config.yaml
bottleneck: "plain"
downsampling_factor: 8
encoder_arch: "gmlp"
encoder_patch_size: [8, 8]
encoder_conv_stem: false
encoder_width: 384
decoder_block: "basic"
decoder_attention: false
muon_scale: "original"
momentum: 0.95
orthogonalizer: "newton_schulz_5"
max_grad_norm: 1.0
max_steps: 5500
lr_schedule: "cosine"
Rows from block 4 of the decoder of a small image autoencoder, named by matrix and row number. Rows with one number belong to one channel. Each number is 50 + 10 x the weight over its row's rms, rounded and kept within 0 to 99. All counts start at 0. After the name is the row's rms in percent of the matrix's.
After each channel's rows are labels from the 100 images, of 14848, where the channel reaches its highest value: "lies over" is the class under the peak. Only what is clearly more common there than usual is listed. The data: rendered roads seen from a driver's seat, with toy cars, trees and houses.
# convs0: first 3x3 conv (decoder.decb.1.0.convs.0.weight, 96x96x3x3, each kernel summed), inputs 0-95
# convs1: second 3x3 conv (decoder.decb.1.0.convs.1.weight, 96x96x3x3, transposed, each kernel summed), outputs 0-95

convs0.16 096:64 63 52 49 43 46 46 56 51 56 66 44 56 41 35 48 57 50 38 30 52 44 49 23 46 41 50 49 61 44 53 42 49 58 46 54 42 57 53 48 40 55 51 50 48 51 46 47 53 65 59 61 56 45 56 59 53 48 42 47 38 54 53 62 54 55 42 57 63 62 41 55 37 53 35 24 37 70 41 49 38 44 58 29 64 55 34 53 60 66 48 51 52 49 27 19
convs1.16 107:47 30 62 57 51 53 51 36 46 39 47 53 51 61 49 36 53 42 57 50 54 28 48 24 54 36 54 51 55 47 74 60 58 47 51 47 49 38 54 73 57 44 53 60 51 62 41 46 45 49 74 44 30 57 35 38 36 53 32 40 56 40 65 53 42 43 45 47 54 40 55 44 70 62 49 67 54 54 48 55 40 55 40 54 47 52 54 45 49 25 49 60 58 40 53 50
lies over: road

convs0.88 078:52 69 59 49 38 51 33 64 59 62 48 66 41 49 65 67 53 59 47 46 52 60 49 55 60 48 65 42 63 58 35 68 75 66 52 49 45 58 47 41 59 50 45 50 58 49 53 50 41 48 61 57 57 34 42 73 64 54 57 55 72 59 61 44 51 49 46 49 59 64 68 41 48 49 40 37 54 45 47 59 43 69 57 42 67 37 65 50 42 43 45 45 58 41 55 45
convs1.88 100:63 43 29 47 44 69 53 42 46 55 46 54 60 60 47 51 53 29 46 42 39 38 35 44 38 47 40 58 48 44 38 36 48 54 50 54 33 40 41 62 61 50 57 65 48 48 49 28 41 25 41 49 32 57 42 33 48 64 56 57 49 53 35 51 57 59 45 44 47 29 44 39 36 66 45 63 67 41 54 52 54 45 44 32 41 50 46 48 43 37 61 47 42 54 46 41
lies over: truck

convs0.44 098:56 48 60 50 26 57 55 55 53 46 49 36 55 61 44 56 57 68 36 59 49 54 51 50 35 63 74 65 46 47 53 32 28 54 50 63 37 53 52 56 51 44 50 40 55 50 43 34 56 56 64 53 43 65 48 46 39 45 41 42 47 55 54 55 44 58 32 31 43 52 53 10 63 55 66 45 67 49 53 50 50 48 50 58 37 52 54 39 41 57 48 58 44 47 49 52
convs1.44 087:37 48 52 37 61 73 45 45 56 41 64 59 67 56 57 62 30 65 60 52 44 29 61 55 57 43 40 59 46 46 47 44 62 53 50 51 71 43 50 55 43 46 58 61 24 38 57 57 43 47 46 48 39 31 38 59 42 43 56 58 54 41 51 51 64 32 45 52 57 49 49 58 33 42 54 65 25 58 44 53 31 43 54 58 58 46 36 55 52 47 57 49 49 60 60 43
lies over: car

convs0.94 101:62 57 40 39 53 48 44 61 52 57 39 50 69 53 50 62 63 57 53 52 61 46 65 39 50 55 59 48 68 51 55 44 38 63 53 54 58 42 62 58 54 50 44 49 56 48 52 45 50 56 59 53 44 59 47 47 47 37 53 57 51 72 46 60 58 48 50 52 51 39 25 50 42 37 43 41 86 51 55 55 41 46 50 43 55 43 50 29 14 38 70 60 43 56 50 51
convs1.94 099:42 38 53 52 64 50 54 33 50 48 43 52 38 51 53 41 51 42 43 44 54 54 68 38 50 34 53 54 38 56 39 55 36 58 55 35 54 53 52 36 34 36 58 62 52 60 48 38 72 40 32 44 36 54 36 54 58 53 54 58 47 73 45 44 57 60 54 52 58 64 43 44 43 48 22 53 48 65 54 46 44 54 49 18 55 46 57 43 52 52 38 53 34 46 44 66
lies over: lamp; barrel

convs0.4 104:69 46 56 32 53 31 46 49 38 50 59 55 51 55 43 50 35 55 56 69 68 50 52 57 68 49 57 60 53 44 60 55 48 28 58 30 52 42 55 74 45 62 55 44 45 48 46 50 49 48 46 49 50 53 57 51 48 38 50 43 46 52 15 58 52 50 62 52 47 62 47 56 40 44 47 53 30 57 60 48 65 31 65 40 34 53 59 45 42 40 44 51 69 59 51 47
convs1.4 099:51 45 56 44 22 57 66 55 44 48 47 43 57 33 55 36 60 45 55 46 55 64 52 63 47 43 29 43 38 58 39 58 73 58 39 61 67 43 35 36 55 58 40 53 52 56 54 56 42 37 38 48 52 45 54 44 37 51 47 75 40 54 54 54 68 61 54 53 57 45 57 46 38 58 39 62 44 41 53 40 36 60 40 34 66 47 53 57 42 43 59 56 50 30 51 51
lies over: pine

convs0.46 096:40 55 53 38 45 66 52 45 60 53 53 54 51 59 44 47 31 48 43 50 58 64 40 67 37 60 50 51 53 54 43 48 53 57 47 55 34 73 47 63 58 38 47 43 48 45 46 62 42 55 37 43 61 47 38 45 45 56 55 33 43 31 51 50 46 42 44 48 43 57 86 49 60 67 49 49 43 62 54 33 58 35 47 51 51 78 46 50 64 40 35 32 57 44 48 51
convs1.46 080:47 39 33 43 77 40 51 51 56 55 36 53 65 46 45 40 53 40 60 52 52 49 46 51 50 56 50 55 68 48 33 48 58 41 54 52 61 26 43 24 45 62 46 61 58 67 41 47 54 29 51 57 45 49 55 55 58 52 47 55 54 49 53 51 42 48 41 57 44 47 39 72 45 55 46 63 63 36 43 55 49 57 55 35 39 47 43 27 39 50 45 79 55 38 52 58
lies over: truck

convs0.56 108:62 54 43 63 45 56 41 56 47 42 64 77 51 53 55 63 62 51 70 52 40 50 55 58 36 58 47 61 33 42 45 55 43 31 51 47 62 46 25 60 54 55 56 53 55 59 49 53 50 56 37 69 46 43 55 52 50 45 39 63 53 57 55 53 52 55 50 45 46 37 44 42 70 59 48 53 61 37 58 66 49 45 37 46 56 42 45 55 65 34 58 47 60 49 18 33
convs1.56 083:47 36 60 44 48 45 43 46 54 45 55 51 52 23 49 40 31 52 51 53 65 52 50 32 39 55 40 51 46 65 53 43 22 56 41 43 67 49 57 24 43 50 63 42 54 43 49 34 67 47 63 41 52 49 58 54 63 48 39 41 70 54 45 48 62 53 48 58 61 64 60 45 35 60 48 53 40 55 55 44 36 65 67 43 59 48 41 48 58 35 53 52 48 45 61 67
lies over: car

convs0.37 090:63 48 54 54 58 47 55 47 54 42 69 51 41 66 56 64 51 48 23 40 39 54 61 35 44 41 40 26 32 44 69 44 45 50 40 44 44 55 47 50 30 49 51 49 46 46 50 58 37 64 45 47 36 32 55 54 47 62 66 41 58 57 63 50 50 55 35 38 54 61 56 42 63 52 35 46 47 61 58 44 59 38 46 47 59 36 52 43 40 70 34 42 54 61 54 60
convs1.37 098:41 61 45 53 53 57 45 22 38 65 53 45 43 60 42 44 50 37 57 45 53 49 48 49 66 51 62 47 56 59 50 48 50 70 41 60 34 49 43 63 47 45 58 38 44 48 60 55 40 49 32 66 48 61 38 69 49 51 39 42 47 44 49 53 40 39 57 40 42 65 49 49 34 36 59 50 50 56 49 48 37 48 52 75 58 81 36 54 48 41 53 41 54 42 58 29
lies over: barrel

convs0.77 082:77 51 35 48 56 53 52 41 53 57 48 58 62 58 54 44 53 46 83 57 34 54 51 44 55 46 51 54 50 48 50 50 47 41 45 50 61 48 39 24 44 51 53 48 53 58 58 49 36 36 40 53 51 27 50 44 56 41 40 53 61 53 66 57 47 48 65 55 34 66 46 50 45 38 47 54 22 69 45 49 41 49 46 38 54 56 53 50 62 48 49 49 24 42 33 52
convs1.77 098:51 53 45 57 54 38 37 48 47 38 64 43 38 38 41 66 56 32 46 35 48 59 62 52 42 71 35 63 53 49 43 57 50 60 53 48 66 40 58 32 52 52 51 61 54 57 45 41 61 62 39 40 20 46 55 62 53 47 52 73 63 54 41 53 55 43 43 43 40 32 40 64 61 51 46 58 55 50 46 36 73 43 54 42 56 37 36 50 47 50 56 53 54 52 49 63
lies over: road

convs0.62 094:61 54 34 64 39 54 61 55 45 58 58 26 42 57 47 52 56 60 44 51 43 38 41 49 28 63 65 51 50 59 38 47 56 52 41 77 48 69 48 31 54 45 47 45 58 44 60 48 67 47 44 42 54 41 54 47 54 39 46 45 54 37 49 62 54 53 58 51 36 22 35 41 44 51 58 56 46 31 50 57 40 39 60 47 47 65 40 51 46 73 38 47 49 51 51 39
convs1.62 091:53 53 61 77 61 52 54 61 50 47 48 46 52 34 61 51 43 69 43 38 73 75 63 50 49 53 55 56 47 45 33 46 45 51 52 70 43 57 47 28 41 62 67 46 56 54 60 66 60 37 44 57 57 56 52 60 54 58 59 39 50 43 44 42 70 57 42 55 54 70 53 38 41 44 62 50 46 42 45 48 54 47 50 45 52 50 37 65 56 43 59 37 43 46 60 70
lies over: car

convs0.42 112:48 42 43 58 54 60 35 50 52 50 47 56 62 38 54 25 49 46 52 45 46 44 54 54 53 51 67 47 47 43 56 54 46 36 44 54 49 51 46 69 44 49 45 48 51 46 49 55 40 37 43 46 40 45 33 40 54 40 55 44 67 46 41 17 47 41 42 44 54 47 54 81 56 49 55 42 60 48 59 61 36 55 53 60 44 55 58 59 52 47 59 47 47 09 64 50
convs1.42 115:51 54 42 55 81 46 63 17 40 61 49 37 41 58 54 35 59 55 62 52 54 47 38 34 44 51 44 51 65 59 65 41 42 54 41 48 43 45 42 61 51 37 40 54 57 51 45 46 44 42 40 59 31 43 32 47 49 53 59 57 45 55 55 76 39 45 57 52 67 46 55 57 61 45 44 47 42 45 48 53 38 50 43 48 39 55 55 49 47 43 30 59 47 32 51 69
lies over: verge

convs0.30 074:47 53 40 37 28 53 52 49 67 43 62 55 58 63 44 55 49 47 41 43 46 71 52 55 59 48 43 50 39 48 49 60 67 45 27 57 46 37 51 59 62 52 49 51 49 45 44 53 78 71 36 46 53 53 65 63 47 57 53 63 40 54 35 49 46 36 37 55 75 60 55 57 67 43 55 47 49 45 50 38 33 47 53 43 41 62 38 47 52 41 51 40 35 61 34 53
convs1.30 089:69 46 36 75 49 57 29 38 49 44 51 52 42 37 48 42 46 48 48 44 51 45 61 55 36 39 48 45 41 45 52 52 45 47 50 47 39 57 58 63 52 59 46 52 54 44 62 47 29 50 50 51 54 52 54 38 51 37 33 39 49 40 50 52 47 59 46 34 41 45 42 20 41 38 61 47 35 45 52 55 80 31 62 57 56 27 47 60 59 57 50 55 53 51 54 32
lies over: sky

convs0.49 135:31 43 46 43 48 54 51 54 49 51 53 53 50 56 61 59 52 38 47 52 52 48 46 71 42 55 56 53 43 38 42 43 42 58 47 51 58 32 45 48 58 41 60 57 45 53 49 47 56 60 37 54 57 43 60 39 49 57 38 32 70 58 62 54 50 47 39 41 44 46 62 22 64 49 28 44 79 59 43 56 34 53 46 45 73 40 56 43 54 63 43 42 43 39 25 50
convs1.49 097:61 56 59 49 45 39 56 49 59 56 56 40 65 39 39 54 48 45 50 62 41 51 72 54 50 40 44 62 36 56 34 44 51 56 63 58 40 54 64 38 47 55 62 55 59 64 35 56 63 30 60 43 44 67 56 48 46 31 54 56 62 68 36 50 47 60 48 53 60 62 40 53 55 42 49 64 48 44 47 43 53 69 60 31 57 48 16 55 54 42 45 56 36 44 49 52
lies over: car

convs0.43 120:42 47 53 34 65 55 56 48 51 35 47 49 44 52 48 43 28 51 44 40 62 61 34 64 58 44 50 41 41 37 44 40 48 51 41 47 29 59 50 72 41 55 50 45 50 46 52 60 41 46 56 53 56 55 50 39 51 64 43 46 44 46 53 51 47 44 43 38 43 49 65 55 68 64 49 43 57 54 41 67 56 49 50 75 51 75 45 53 58 49 14 54 55 59 66 35
convs1.43 093:49 58 53 60 50 32 25 37 71 49 64 61 41 35 56 52 39 42 48 47 36 35 67 39 41 52 36 45 43 55 46 39 57 52 56 47 36 40 38 43 38 58 54 59 50 61 34 25 40 61 43 51 42 61 60 55 56 51 44 58 49 39 38 42 52 56 45 55 41 30 59 30 46 35 42 46 39 58 52 26 55 56 50 42 48 53 44 51 57 42 54 37 43 46 48 41
lies over: truck

convs0.72 106:54 58 26 45 62 51 51 61 44 41 58 54 66 45 53 51 56 53 48 49 43 39 61 58 45 41 57 56 45 47 46 38 45 47 53 60 71 59 58 35 51 51 51 43 50 54 53 50 32 33 51 58 51 49 51 32 56 60 51 56 45 43 37 34 81 49 58 55 35 59 61 57 43 52 47 64 55 43 36 42 28 79 37 46 62 50 41 50 40 45 45 54 52 24 45 47
convs1.72 099:48 57 72 49 53 46 39 28 37 40 41 47 34 62 50 42 61 56 62 52 55 46 49 81 45 43 49 41 51 48 63 57 49 51 56 47 47 33 56 68 50 49 48 56 33 48 50 64 38 56 53 61 42 47 43 52 55 46 49 49 47 39 52 54 37 31 58 56 81 53 54 57 40 55 56 47 49 47 59 56 50 61 43 50 44 70 44 53 43 42 29 57 72 60 63 56
lies over: lamp

convs0.75 084:42 71 53 38 64 61 45 66 46 62 57 49 50 40 57 47 54 49 60 46 39 35 63 49 36 69 63 39 45 57 54 46 39 55 41 57 46 48 60 43 54 55 44 41 48 54 57 49 19 50 59 55 41 48 47 46 43 55 67 48 56 50 46 42 68 43 41 56 55 51 56 25 56 39 50 50 62 42 49 49 32 58 55 71 43 38 49 47 25 54 46 48 54 24 61 51
convs1.75 087:60 44 61 65 45 41 36 62 49 50 42 47 53 57 64 37 49 38 54 41 39 60 49 58 65 37 58 46 64 48 61 46 67 49 47 41 39 79 35 52 33 48 48 43 63 56 52 51 42 54 41 52 53 37 68 54 51 52 60 41 74 57 56 52 31 55 58 42 52 32 47 51 54 58 52 31 52 48 54 54 57 40 53 35 47 47 48 56 79 68 58 49 53 63 48 54
lies over: truck

convs0.87 100:48 40 52 51 38 45 57 37 61 64 38 55 48 49 52 39 59 69 44 60 48 45 61 44 43 56 41 52 50 47 43 62 45 58 46 71 66 53 44 41 60 43 50 68 54 54 41 53 78 57 52 48 64 42 54 62 57 60 42 51 41 42 43 72 75 63 59 52 47 59 59 61 33 45 41 56 48 48 36 57 49 46 70 47 46 50 48 38 50 37 54 58 68 62 28 41
convs1.87 102:40 48 62 43 33 44 40 40 44 39 53 56 31 27 35 37 49 44 47 68 59 61 33 57 50 39 44 43 47 58 53 56 50 53 47 31 42 45 42 51 45 42 45 38 50 48 45 42 45 52 18 43 54 54 43 53 40 51 42 48 52 60 49 47 35 57 34 44 58 52 59 38 33 36 45 39 49 48 50 41 43 38 37 52 74 39 51 46 52 45 28 45 53 37 42 36
lies over: car; truck

convs0.84 079:58 40 66 56 56 55 53 47 57 65 67 32 52 54 46 38 44 46 30 40 54 26 41 55 40 58 49 64 64 45 75 36 40 39 56 38 66 53 54 51 53 47 60 45 41 53 44 49 32 55 63 63 58 40 39 54 41 55 70 63 41 48 59 55 51 51 44 57 65 58 61 37 46 67 49 55 52 63 48 49 44 37 48 46 58 50 44 46 49 51 50 76 53 68 49 57
convs1.84 100:27 39 32 45 51 56 48 57 37 51 56 60 45 32 56 51 52 37 56 62 44 55 43 64 44 31 56 44 30 52 43 76 53 36 59 52 51 46 50 45 56 46 29 50 54 47 43 55 39 57 46 57 53 53 51 45 34 50 50 32 37 42 57 52 48 58 42 57 64 48 56 60 53 52 66 55 48 59 39 71 44 47 53 59 42 51 66 43 37 55 41 29 42 65 48 25
lies over: tree

convs0.27 104:52 65 34 38 47 59 62 49 41 47 53 56 50 51 45 28 53 52 68 44 57 43 48 43 51 64 51 57 55 39 39 46 59 48 34 54 45 64 48 32 51 51 57 57 49 51 52 45 45 46 47 41 23 47 62 26 55 57 39 79 47 53 57 46 56 37 50 57 59 59 45 37 41 52 52 38 46 56 45 41 77 68 42 34 55 59 37 41 53 39 46 39 41 47 36 56
convs1.27 136:52 35 46 51 53 44 42 48 48 41 37 56 36 53 39 59 45 64 35 52 56 30 42 70 53 45 45 47 52 54 37 43 61 54 47 45 53 53 49 49 64 35 58 55 48 58 49 42 56 53 37 64 23 52 36 62 55 57 60 57 43 38 38 57 48 46 22 41 50 65 39 34 50 39 55 31 52 47 51 41 42 37 47 17 64 42 52 44 49 49 47 47 49 47 60 38
lies over: marking

convs0.59 089:70 56 39 38 40 50 53 58 53 50 46 70 48 52 58 48 53 40 61 50 58 52 42 47 50 44 59 62 61 50 61 49 57 51 67 35 32 58 55 12 51 43 51 58 52 53 49 33 40 57 45 55 55 54 31 49 61 34 40 42 54 64 43 57 47 46 40 67 42 61 55 64 50 58 68 48 49 52 29 58 46 44 59 68 46 57 53 39 67 49 52 53 34 62 55 48
convs1.59 097:45 50 41 48 48 50 42 44 57 49 62 36 61 50 48 68 53 57 70 45 29 49 57 65 63 44 41 33 71 57 42 43 49 63 43 54 38 59 43 84 39 58 42 40 48 31 52 63 39 61 52 51 48 53 58 33 50 53 62 51 28 50 58 41 59 35 49 46 54 51 50 47 47 44 39 51 64 41 52 50 55 36 44 53 49 52 56 55 38 57 60 36 56 45 64 30
lies over: lamp; tree

convs0.90 095:53 47 58 50 67 59 46 40 60 41 47 42 68 34 45 66 49 58 68 38 62 52 57 56 48 30 55 47 49 57 51 49 61 33 62 61 66 65 46 62 58 58 45 51 52 45 55 62 54 50 45 36 47 54 42 46 55 78 64 54 56 43 37 51 48 30 51 54 48 53 53 53 47 46 64 40 57 37 42 49 36 46 60 45 38 55 31 58 50 37 59 55 49 42 82 60
convs1.90 097:50 47 48 53 48 65 56 74 50 51 53 56 56 67 55 32 52 38 29 48 36 47 40 45 28 56 63 53 58 40 49 45 54 39 41 44 54 36 41 40 40 53 28 47 44 42 48 36 37 46 43 47 44 54 54 53 50 45 38 26 39 62 53 37 37 62 49 43 57 35 55 47 55 54 42 36 46 45 59 56 50 58 44 57 37 39 58 34 41 48 50 54 26 42 73 49
lies over: verge

convs0.66 116:54 49 49 45 51 40 61 51 55 54 58 39 46 53 49 48 00 51 48 55 55 50 52 52 48 45 50 51 50 46 43 40 40 53 56 47 52 46 48 57 43 57 57 50 55 48 49 50 49 36 50 45 49 41 47 47 42 42 49 50 47 51 43 45 51 50 40 56 51 54 42 55 53 55 45 54 58 52 37 56 50 47 42 53 42 52 48 50 45 60 51 40 44 56 38 48
convs1.66 128:43 65 47 47 52 63 62 56 52 44 42 60 53 47 51 65 34 56 58 49 45 52 21 60 50 43 61 58 30 68 61 36 40 62 37 43 40 42 58 61 16 39 41 40 47 55 27 50 33 47 56 64 53 52 50 46 43 31 60 47 57 41 44 52 55 62 54 55 46 59 59 50 55 41 48 49 42 47 59 59 51 45 56 53 41 60 54 38 47 61 68 61 58 55 54 49
lies over: sky

convs0.69 100:40 42 49 28 47 21 56 29 56 47 49 34 67 46 33 40 49 58 44 43 47 51 60 57 49 69 55 46 24 51 73 58 50 49 36 46 40 46 42 51 41 52 56 50 45 54 36 49 29 49 64 54 51 53 62 55 46 53 54 54 65 56 52 53 48 59 50 54 37 62 59 50 50 63 52 42 63 77 59 41 42 44 45 55 61 47 61 44 57 53 58 49 53 62 55 35
convs1.69 075:59 57 42 75 58 54 48 73 41 46 41 51 44 57 57 58 58 42 54 52 66 35 55 54 61 33 40 47 55 50 43 69 48 53 45 54 46 56 66 46 60 64 40 40 53 44 65 73 49 63 63 50 42 49 43 38 43 40 46 51 47 40 32 43 49 47 46 43 62 37 53 52 61 30 60 66 55 45 34 43 62 59 43 41 55 33 38 54 62 44 52 63 51 70 43 45
lies over: barrel

convs0.86 108:55 59 37 65 59 48 34 59 44 46 49 53 58 51 60 59 54 59 41 55 46 59 57 50 42 61 57 22 44 46 56 56 70 49 61 46 71 64 56 54 59 46 47 52 51 48 47 52 55 54 54 40 58 47 60 71 72 60 61 60 68 43 57 26 43 50 41 46 55 47 68 48 37 52 46 49 64 39 53 52 32 51 59 59 50 55 45 65 52 31 47 56 68 29 57 51
convs1.86 088:42 49 43 45 52 50 46 38 28 57 66 45 42 51 33 53 61 48 60 37 54 33 46 50 56 28 57 64 52 61 47 48 44 47 45 50 32 41 56 74 47 40 47 44 52 63 51 61 37 55 45 54 35 49 29 39 43 49 47 48 47 48 49 79 44 50 63 58 59 26 46 40 71 52 60 58 60 48 49 40 50 48 40 59 39 59 54 63 56 44 45 52 47 52 46 29
lies over: truck

convs0.68 112:41 54 35 45 28 57 39 53 65 37 48 47 45 32 34 50 42 51 69 50 47 56 59 44 59 54 41 51 59 49 55 62 42 50 50 48 45 42 61 38 49 52 50 51 52 46 52 63 45 54 32 57 34 49 56 33 45 31 50 33 53 30 44 60 50 41 46 60 46 33 36 64 40 24 73 57 48 49 48 39 47 49 56 49 51 56 50 44 36 61 52 30 45 38 68 51
convs1.68 114:51 57 62 48 45 56 37 51 49 51 57 54 48 51 43 52 53 42 62 37 56 54 40 41 27 46 64 55 59 50 50 51 63 50 50 46 56 49 36 41 59 50 46 59 47 55 65 44 50 65 31 49 48 57 54 52 51 64 42 57 42 57 40 55 49 46 58 53 55 42 32 43 14 28 61 35 52 55 58 58 61 47 47 77 44 76 66 47 51 37 54 47 41 49 48 32
lies over: verge

convs0.13 095:44 60 41 50 83 65 37 41 37 44 52 31 55 41 48 43 47 63 43 39 53 55 69 39 60 62 52 50 52 45 34 53 47 59 53 33 43 58 52 48 43 44 59 52 51 45 47 62 31 53 56 59 51 52 56 62 58 58 43 70 60 44 66 39 75 58 41 48 60 35 36 47 54 46 57 39 28 55 54 47 53 48 53 46 41 63 37 49 56 53 49 43 37 39 60 58
convs1.13 087:56 63 41 36 41 57 44 74 49 68 49 59 56 44 73 42 54 77 49 40 40 40 57 38 58 49 47 60 41 40 50 54 50 44 45 54 49 48 50 42 47 64 57 53 32 55 51 58 48 48 47 42 60 51 65 48 26 50 80 44 58 64 42 53 34 44 57 49 42 63 51 60 33 46 43 54 58 54 43 57 58 66 45 42 63 56 51 63 60 69 51 48 52 60 58 53
lies over: marking

convs0.60 096:41 48 57 47 56 49 47 52 65 55 64 44 62 58 40 27 44 54 37 39 67 49 41 52 57 39 35 53 53 33 50 51 55 34 60 34 35 58 32 63 47 45 62 55 42 41 42 40 41 54 72 41 47 58 49 60 41 38 55 48 31 43 53 59 64 54 58 51 40 46 41 34 40 48 56 55 61 52 58 45 61 48 45 75 33 43 30 51 41 62 42 55 59 55 59 53
convs1.60 089:49 52 56 64 49 42 68 33 38 54 38 36 61 68 62 68 51 47 49 56 45 34 57 41 25 47 56 52 62 58 48 53 58 60 51 70 54 60 64 40 57 40 40 45 52 75 47 66 49 40 53 52 38 51 44 38 35 68 55 47 65 63 57 46 50 53 46 47 49 32 51 64 57 65 32 64 48 50 55 65 53 50 52 35 43 47 52 54 59 46 59 59 47 58 47 56
lies over: road

convs0.12 085:55 35 55 52 59 50 44 62 51 48 46 45 41 43 31 40 50 54 66 47 35 50 34 49 31 47 59 38 68 41 38 29 58 58 45 57 54 54 43 69 47 42 47 60 56 57 46 47 58 59 45 41 50 44 39 53 54 54 52 43 57 74 48 34 37 47 54 35 56 53 43 46 56 59 29 46 46 49 58 62 62 61 58 51 42 35 59 64 56 42 75 70 42 35 43 62
convs1.12 088:62 68 48 56 36 33 46 62 48 44 52 44 51 47 63 56 46 47 54 52 71 40 50 56 55 55 23 44 42 60 40 68 52 54 56 61 61 40 58 30 58 59 51 45 58 50 58 54 49 40 55 45 49 43 53 50 50 26 50 61 58 29 55 68 61 56 33 39 69 44 57 42 47 47 62 52 58 48 53 32 54 40 54 61 50 50 36 52 60 64 59 37 68 52 58 38
lies over: house; lamp

convs0.9 095:52 48 34 41 41 55 37 39 55 43 53 63 54 30 49 47 51 52 65 46 63 44 44 50 42 50 37 37 37 54 43 62 41 39 58 52 37 53 46 62 54 52 51 39 55 50 53 67 45 49 43 46 49 47 53 32 59 55 57 58 56 28 45 54 54 57 46 76 54 39 56 61 72 47 61 26 69 39 67 42 53 47 41 48 53 66 50 52 34 41 41 54 25 61 48 47
convs1.9 101:26 52 57 56 60 43 53 45 39 45 43 52 36 53 47 44 45 44 31 58 47 52 48 57 49 45 69 47 60 49 40 48 56 50 36 37 38 50 50 49 52 38 48 51 47 41 31 31 33 36 27 54 60 46 46 51 47 53 37 60 37 44 59 52 29 37 42 37 46 57 51 48 50 49 46 39 58 54 45 50 33 35 38 48 46 62 37 30 41 59 22 52 63 44 38 45
lies over: road

convs0.3 101:43 43 66 72 65 58 30 54 44 47 46 56 34 51 52 41 61 46 62 46 38 39 55 51 44 59 46 53 68 37 44 58 42 37 63 36 63 55 45 52 33 51 51 57 44 54 49 57 51 48 50 47 40 44 51 42 55 55 46 35 45 44 47 49 41 35 46 60 55 65 45 76 53 53 39 61 65 48 60 41 63 49 40 43 47 57 66 42 58 60 24 42 55 25 38 50
convs1.3 097:32 50 53 52 60 52 49 38 34 39 43 47 36 59 39 41 44 50 43 47 49 53 48 46 38 44 49 56 40 53 25 47 51 65 41 54 47 54 51 70 52 54 54 66 37 40 47 45 39 64 55 49 46 68 31 35 53 51 43 44 47 58 52 45 60 40 45 50 52 20 47 33 42 30 55 45 46 57 58 44 53 59 52 60 61 32 24 43 58 44 43 68 35 57 50 56
lies over: tree; pine